{"questions_per_image": 4, "encoder_mlp_ratio": 3, "encoder_moe_every": 2, "fusion_encoder_norm_position": "pre", "fusion_encoder_parallel_block": false, "steps": 7100, "warmup_steps": 210, "weight_decay": 0.0}
Rows from block 2 of the image encoder of a small model that answers yes/no questions on an image's attributes, named by matrix and row number. Rows with one number belong to one neuron. Each number is 500 + 40 x the weight over its row's rms, rounded and kept within 0 to 999. All counts start at 0. Numbers have three digits each. After the name is the row's rms in percent of the matrix's.
Before each neuron's rows are labels from the 100 images, of 14976, where the neuron reaches its highest value: "strongest on" is what is common among them. Only what is clearly more common there than usual is listed. The data: streak pictures of flow and ridge fields.
# fc1: MLP up (encoder.blocks.2.mlp.fc1.weight, 288x96), inputs 0-95
# fc2: MLP down (encoder.blocks.2.mlp.fc2.weight, 96x288, transposed), outputs 0-95

strongest on: turbulent; pair of whorls; waves
fc1.158 098:541478488478580480429559444504521526459548464526462535477510504506520369534522509514487545536502477490578556466521467447576452508460479429506497510532491458487568525493425492457507485522522521535524515530449568530448500574466549481431511533447451568496495550538507444543525500509505499541
fc2.158 086:504542542457508518601487511443526563525479469491525516543495432434616435505473521510449509508543489469504501510443546493518529519499516562445546540449517439551523501540475499450537509500424492530466530538513497550493531476564559487458514593535563479468546500505556442527504442552533526518

strongest on: high contrast; spiral
fc1.106 108:518535483520520494495545462504487493479473427575538473452456499464518432490493561529528549458441546468522539509547508471574462526496446468482502519511475462475511427550448473523481478519526566464491495458427551517447554581472562553421533450435505570552535495530548524545432487473518500542
fc2.106 102:512523467448490515517530460466459512446528516452507496517495550498494430572481508584512400506547435476470527507445500483464564502537477510517527479375495487485474513484544522482511487495511477561531452567477492573591476428503438547544513506575518479472440525449449446522547504513520543494

strongest on: spiral
fc1.246 080:586495526518446459436570506504602472564478519521480560473543489462536403537489527476443519485501588505545536526555479494518520518499506420424494512534497499493490438485481413501485525495516547489475450494480532504460573541462426514429460506431534505446488461493523501448514517508508478545
fc2.246 086:449456525551478452550500492492486546461542495468585460544491590561505480517559469536475484433534442409541480516458493475526555502450502554526467488438527468552465489467530486505472494515490499506498512478424541536540444478506606513499544520565473464561512507484615481518563475497486508498

strongest on: saddle
fc1.273 132:535531501531523446413556496529497541494496491568500508457539508427527426533502530560515541504465517494550550545524515442525485502434465442466470437577510439520613514496476509468556486500517571475528461507468540506511542546482531486417574455461487594507566489507495469466495465502520500505
fc2.273 136:509532505515487540551486433424499575519531511489477502538482504442516373487534496519490512520535455524519493559420570486544570523534482483500546504455497441527495506493504482447496495503448505512484454502486508568581481459523537491516452600540529466524446596525495470478474409553472535520

strongest on: whorl
fc1.28 108:515490455479477465477434507530502455513490510449566472441524500582536634521514488472496503431524522475547522488493510530471436473550455556507490560501517525510431466516453502564492508514533556518436531487449503431452497495443546575495468369486530497539516474498475516506475511450478546469
fc2.28 115:459473512491500448395489501541513481519524489553481557460479541524419537535521467461514516459540600518460501498503519501464509459537495516519434450533462501419477460479520483549473531535464496487458372550470524452475470506472524538497569432489556561537485514572494542545541500424484505512

strongest on: pair of whorls
fc1.85 096:553491465458526509475564441540551482545541488551531492490560538533488566486534513461524532514569540509555512457455451562516490507513516506482562562509509471517473473510379450551445514518514547511500459414466508451460568463419547583516495468499570499524533558537481526501475523464513480540
fc2.85 091:487503588492473486482529485484462497439555468462449532490502566513453538510500534429433502489546533438475565522490551446517513467561495499525510459493505580540484441530520545534483528519530483550510358497448491446558475436504555499546552458486555483520565488518469485503537556453468505465

strongest on: turbulent; pair of whorls
fc1.125 109:542559515558486500472575471532496527520502504546455518512547472456603491534452520531525506544547516521550536545556518499491432544493445469461537473523485465489560485504461504503553525480507527529501495520503490560424548543446468489383476532414466488484496513550465449468535449456543418564
fc2.125 112:455519531520526503575499453420517563507493526506544420493469575468443467504563481501467468430461491433505484537523514494575550472491481507494438442467547466473474484505491501533535445507519498459514462462465542535486470515512628483493565576555502505510529513537562465474424448539529540504

strongest on: fine streaks; turbulent
fc1.114 084:541499493515540521440513450525541543571548536560497517498531547499486531534526511448502552505509555542569531477513494574482420484518492447418561516484486468483467437485419453518524482549495533486512488485518531490437531537431485566473464433425507533504493534576528540452408477467525455540
fc2.114 085:482497525511508506489512476434471514509550465517479402481438546492429573545547477492544422468502532456482536516496505452429573469493471546521496457504553534536557472454507522467503478488511477568512381511443500505551452458480567549529528496533509507520462432531579435473557517482533506477

strongest on: spiral
fc1.253 098:527473544489383425524534477513563538535513518588464526500571533485540374484490508510495520458513494523502502495532464442541436538503483492469546451487476505478482492502440449485479523519459531531491525546495490546499539577525452522448463466444524507425489512527589424472538488535489476552
fc2.253 091:502508465501505472574547527476495485461438541479546420545452544516473490505493479548516437422508384483496485543503505531548527534508446543533503500504518517555449517496554559446469475507551471464513584571431483560544484544449506465483549547501488483461488459455601435479494512481497538494

strongest on: turbulent; pair of whorls
fc1.108 107:502467464495501482494533490504533526465547478553503502510452473464521407540541508518478527515447417484555543481504474452519474503467497448468537504524493471528553516461456519472529514534478509527575508496448598585486526589493522475406540504436405545512518559563592431525499498501483530500
fc2.108 101:537601462464508569562489452503526476509440497476554498488518443465572434453428538549461497536523397482521509470482479513472484519513513515490590548484442426528498524544517492458486469465491536522475531507565488539518538478549543447433568578490487463478545472492504458538517471481526561493

strongest on: turbulent; pair of whorls
fc1.196 113:525473488478494487466527500470558464505559454508531507557482488457577475504501465509440526545457470486519555467461463459550454529466546433472506501492514471566524579453469487445508498487488459561523467508476566586497538538514496460401543555442421483541526549543548402530494493538536491539
fc2.196 111:544557471490520490636501455523517502525431465525571501519517475442588415446436522592498482500545439484500464477537515497462488542480494546493550502483471438511492482525491513448528508469473534453494535464538539523472551535523564442430543528496478510464515459534479433520501434541465528492

strongest on: pair of whorls
fc1.266 106:491492476471495474526497463515532481477522447558550463439483562532468519470570499536494520437573523488552529504475490480475474473560454510490493535466474527470514393519439476603476520520502578562509464444458503461535504514462550607482519388458490552547527546471459527524483502520514507469
fc2.266 098:474458507472420497463527494505476434489555469527464503487495506528482495526549506505534455527575536519526558520490484487499595466539514520522509474463486513474419443465547540516495504527532532519455493584496449487603464440464474614529458427527599505532498529462501508531574537452461505496

strongest on: whorl
fc1.139 103:555527449487525527501564476501549472541520534506484500467561469566478512502501469457534460530587501462583529495512468536509489535539511545451558558492536502524531408504397409526508526496504490492507462399452522495396558498448557559500491486461475487532498540528526529492507524522535523556
fc2.139 088:452474570472496481514515558457481486496431446482485445495505589529471562508544556508488592515564533468479466498512498485437555458516505463523474559482516517525520453555526520532451502490473516557463473486452518487508523433480575533611488464519514479513580456486422558517538555511513437464

strongest on: pair of whorls
fc1.123 106:582500493447461458439495467532532466566500443512543545457562465527491562506477479516519528524533510503537488424508446548493471518529496516432569555510495447496491493535394402550475552479483576471505489442479497458437560480455605573516498509493508499485519514546487525534537515487504515503
fc2.123 104:480532538488529485484534459455462480488560466481483562523503552522461495507563564436422489518513571450431554501499513474584530487472518466525480478463506568514504458518529568485422568496499502541519418511426489431526525471531536478474547450513504525513581495501529487538450599495438484513

strongest on: saddle; whorl
fc1.157 097:560507554542425509434601498494531542546529490571462549470529510421483438511498529495499545524451475526504520472541493537506466525486491386422509427587473445552561533498469455482546518501511525497487447554469439547491551512496507450455492545488499506455487560513541448514487499482496471515
fc2.157 101:486510510493538445544497556449526574562536552461531455511436558460549472504521459507494473428529486499475485529469528513572485526525474455458486572476474516556551559475502508431479498489462516508469534526478583569519502515572525439450529586508513472484468501533598425482453484559536487489

strongest on: saddle
fc1.143 082:566483498489493497459563434490529485557496497526544509489565474443530437483487508456534547513489458535523503494553492497549463516461482374411508470570517433516533549512435458489527540510535564444548479559524512557417506528434507476454499474456471554471528499482558472522549503491506440529
fc2.143 092:496498509524491500609458537473554544508565513483529478525493552487571416490492510533449471463505533441453521548390512476541511509539493492476483520431436457544539482482514514430432461537474497484475523489448530612480533477538507466469498541496493481515516537492595427498440483552481515497

strongest on: saddle
fc1.118 134:533481508484535419445520499501541549445524480575524479447502512453520444482515523569521540519472510425518542489522489421529493534420526442480484443567480431515578526517459498501522502499472542492471497524466605530458546536487511488428582491472462613533545534519521498505504501470484539521
fc2.118 141:536571513503504553553534463489492536519496510458470490541478445395598432501486479511403487564529430516510514502407536530535575512552497513486574511455528488524492555493511496479547493491476482508493511507513497552502508439522494440468486580508473389515475557534492455481510452525493555525

strongest on: whorl
fc1.274 079:520494451440463480511459467500574506499469485539543435498447499510584479492484512530469581468510468517440521571501493511539435549511476479508578582459484560543461453534450493497520523499459530481535477489524562406519519584529460495498551414451564491534514447427511487519504449500539513510
fc2.274 080:438504462534461491513503470538484473497533460525530513467537503523472553568493512535473496459459513517542569493502477491491540458542463514525492429420502441428481464457522489541401510545525496467498465545509467506533520535469539628523509416482529574506537523497609450519507534419506526518

strongest on: spiral
fc1.109 103:583507456506531483454538521544525484504461480529489551531560414546538538477459513469517499502545504536527535452549441575501480515495510527423554521535488507481495418553437471548495553499479516458469468455482519465387556542407513489446494440413520516494509493528479542490435526521517488528
fc2.109 098:480440563490516464550497506471473484494501502540500469481492587541392498548649499467491519443464503437520468482480506489507505458428504486452464471416524540500546477486485528517448580482485495503538423448459466489480467487537571537546507454516438542489512533559549497487470547494473509499

strongest on: fine streaks; source
fc1.145 106:509477469471480512476505476513530502577556517539484499464583537557468535530504471477515482521604561545554524502451454545531491478528513551502510582489534511506480482490410405554494492577487530520492504472477526443442474426407528540485492437468503501561457567539488492438520476472523533501
fc2.145 108:432445506517488517471568476485465539503484503508474543496474522526407553563538461448512488483581513469466545539524557454462586433520483550538512434499542548497455397493542527529522491492545479552525446483445475454488506441477531565571513438538554465532468463527490537472526508483503468469

strongest on: pair of whorls; turbulent
fc1.208 121:497511456529525469427554527488505530489494466525486509487548484427562421526458504548475545557452494513546562505551494467575435504454470427498515476563502472514563467499473459430520509536540499486543508507477557570482516549434474513409529502408468579527512487528532429483498480481508490557
fc2.208 100:500460480493464518536466451482518530504490492474555451530475524424562340478513509579465448464498475456493491508413512474520505528552493535491593441432494422511500498474511534452460491530466513529486501519499544550546493539522597465475546546507516475507509525460515441507492420523479516487

strongest on: pair of whorls; turbulent
fc1.34 116:514474448523514485483567535508555526495550491551480521498548498442533406499480499535470541529473468490571575499552486506552472487463506440480469482540470457543546515475493494442525498527525458484537469531479557601524523562466445467418547460411492544529537509547566431488491487468477490584
fc2.34 100:492527467464515500502461483478525544438481489424556473547472483471639441469453498559532538447497462520536484500442469486520497533523503516507595504477476427525512551500491494448487450526477506520468530558515557561597504500555538429434530552520509492474475521515499437526516408516494525486

strongest on: turbulent; pair of whorls
fc1.251 103:523461490508471462442589500472513515474541502559517523509534473437550434542501548528501587534446477538511538510544473471513471484432525439496500456541471464547532515478435472454558528504527515491495501548467515590485538548467463453413511511455471557474531556555567442477553498504472449567
fc2.251 096:455501483495508467608425494516508509484461539460556467540432477444563400481483505576493464484511456504481491523442561520542456502543487503489529514442492444526510525503487527467471500519463534503475533505493529567508507571568563485432517606474507498453481518488569425503513433561501484492

strongest on: whorl
fc1.160 094:539576545524461474484552503531529581562527500533494514461551463486578422509457541474538511521501522516500470517566497521530468538487498425456504434550538453498537517541461486463612492461531546477480463511494509547431539534502490541407456510474500505461499508593487512460480500480512437576
fc2.160 096:448527485484521496533453471468519528458533508465508496487469578446448545507533439482468510448460456457494493519443538483565537498550489482517411474453499506500512515487505496517504476556500490521485408537427545544532514557529613433521553586475468475525486519522596454490466424508538548527

strongest on: high contrast
fc1.235 069:531503528524451490499529497524503511539507482511496528465565522505535404457430569504565533488453512564469543483604499531536448483490479432437511517538492516485479405524526497443510511472501597441489525471499444531492496539499419567554480413487514558477539476519548567514479529514522521526
fc2.235 074:456499466477473443450494493513507504504541541498501467472464542561504550517522521446486585413504485529487492498406536476581507507531531529503470487479536464544507535437502471513411465541523498551530495602459488515525489494540503497469572473473553477465467580559592405490510520499549546516

strongest on: saddle
fc1.215 082:516581470534507486470526446534542535542454542543504506463537541454551476526522513510495525485460455550551518558552507542497436515521523418492562466565493486467479495475490457515539498558505525390530461488500526521422517595472499534441449464381497495499506492545531488447471481435511463514
fc2.215 083:451512466509512490415456460520500505492525482510514414507444566425474528496512484581530487535452527435505510498498493474482531488504496495469480431498534529499532485531455496466497452529507479521480448517489528547619524503508629540481561514490568554568497469468547388485499452474522522535

strongest on: whorl
fc1.154 098:563482477483499521521542468488547488532513519481491495471587447576506520522501518487518466521562512518598475485469446535469464506516479499490517569459487471520485422499394404558491517569529563480474508420466539475392544468450535549503509450461489508557532551547478530489501489504530508532
fc2.154 087:471453548545459479528566496479466482489503482486516504501453533528374512501591474466498461493532486499492501481511485477512543443527489512477432456455532529527435468511485518552477513482485523566564416490444443453497472410493575526574480420541565476555521478486496582480486534495476470466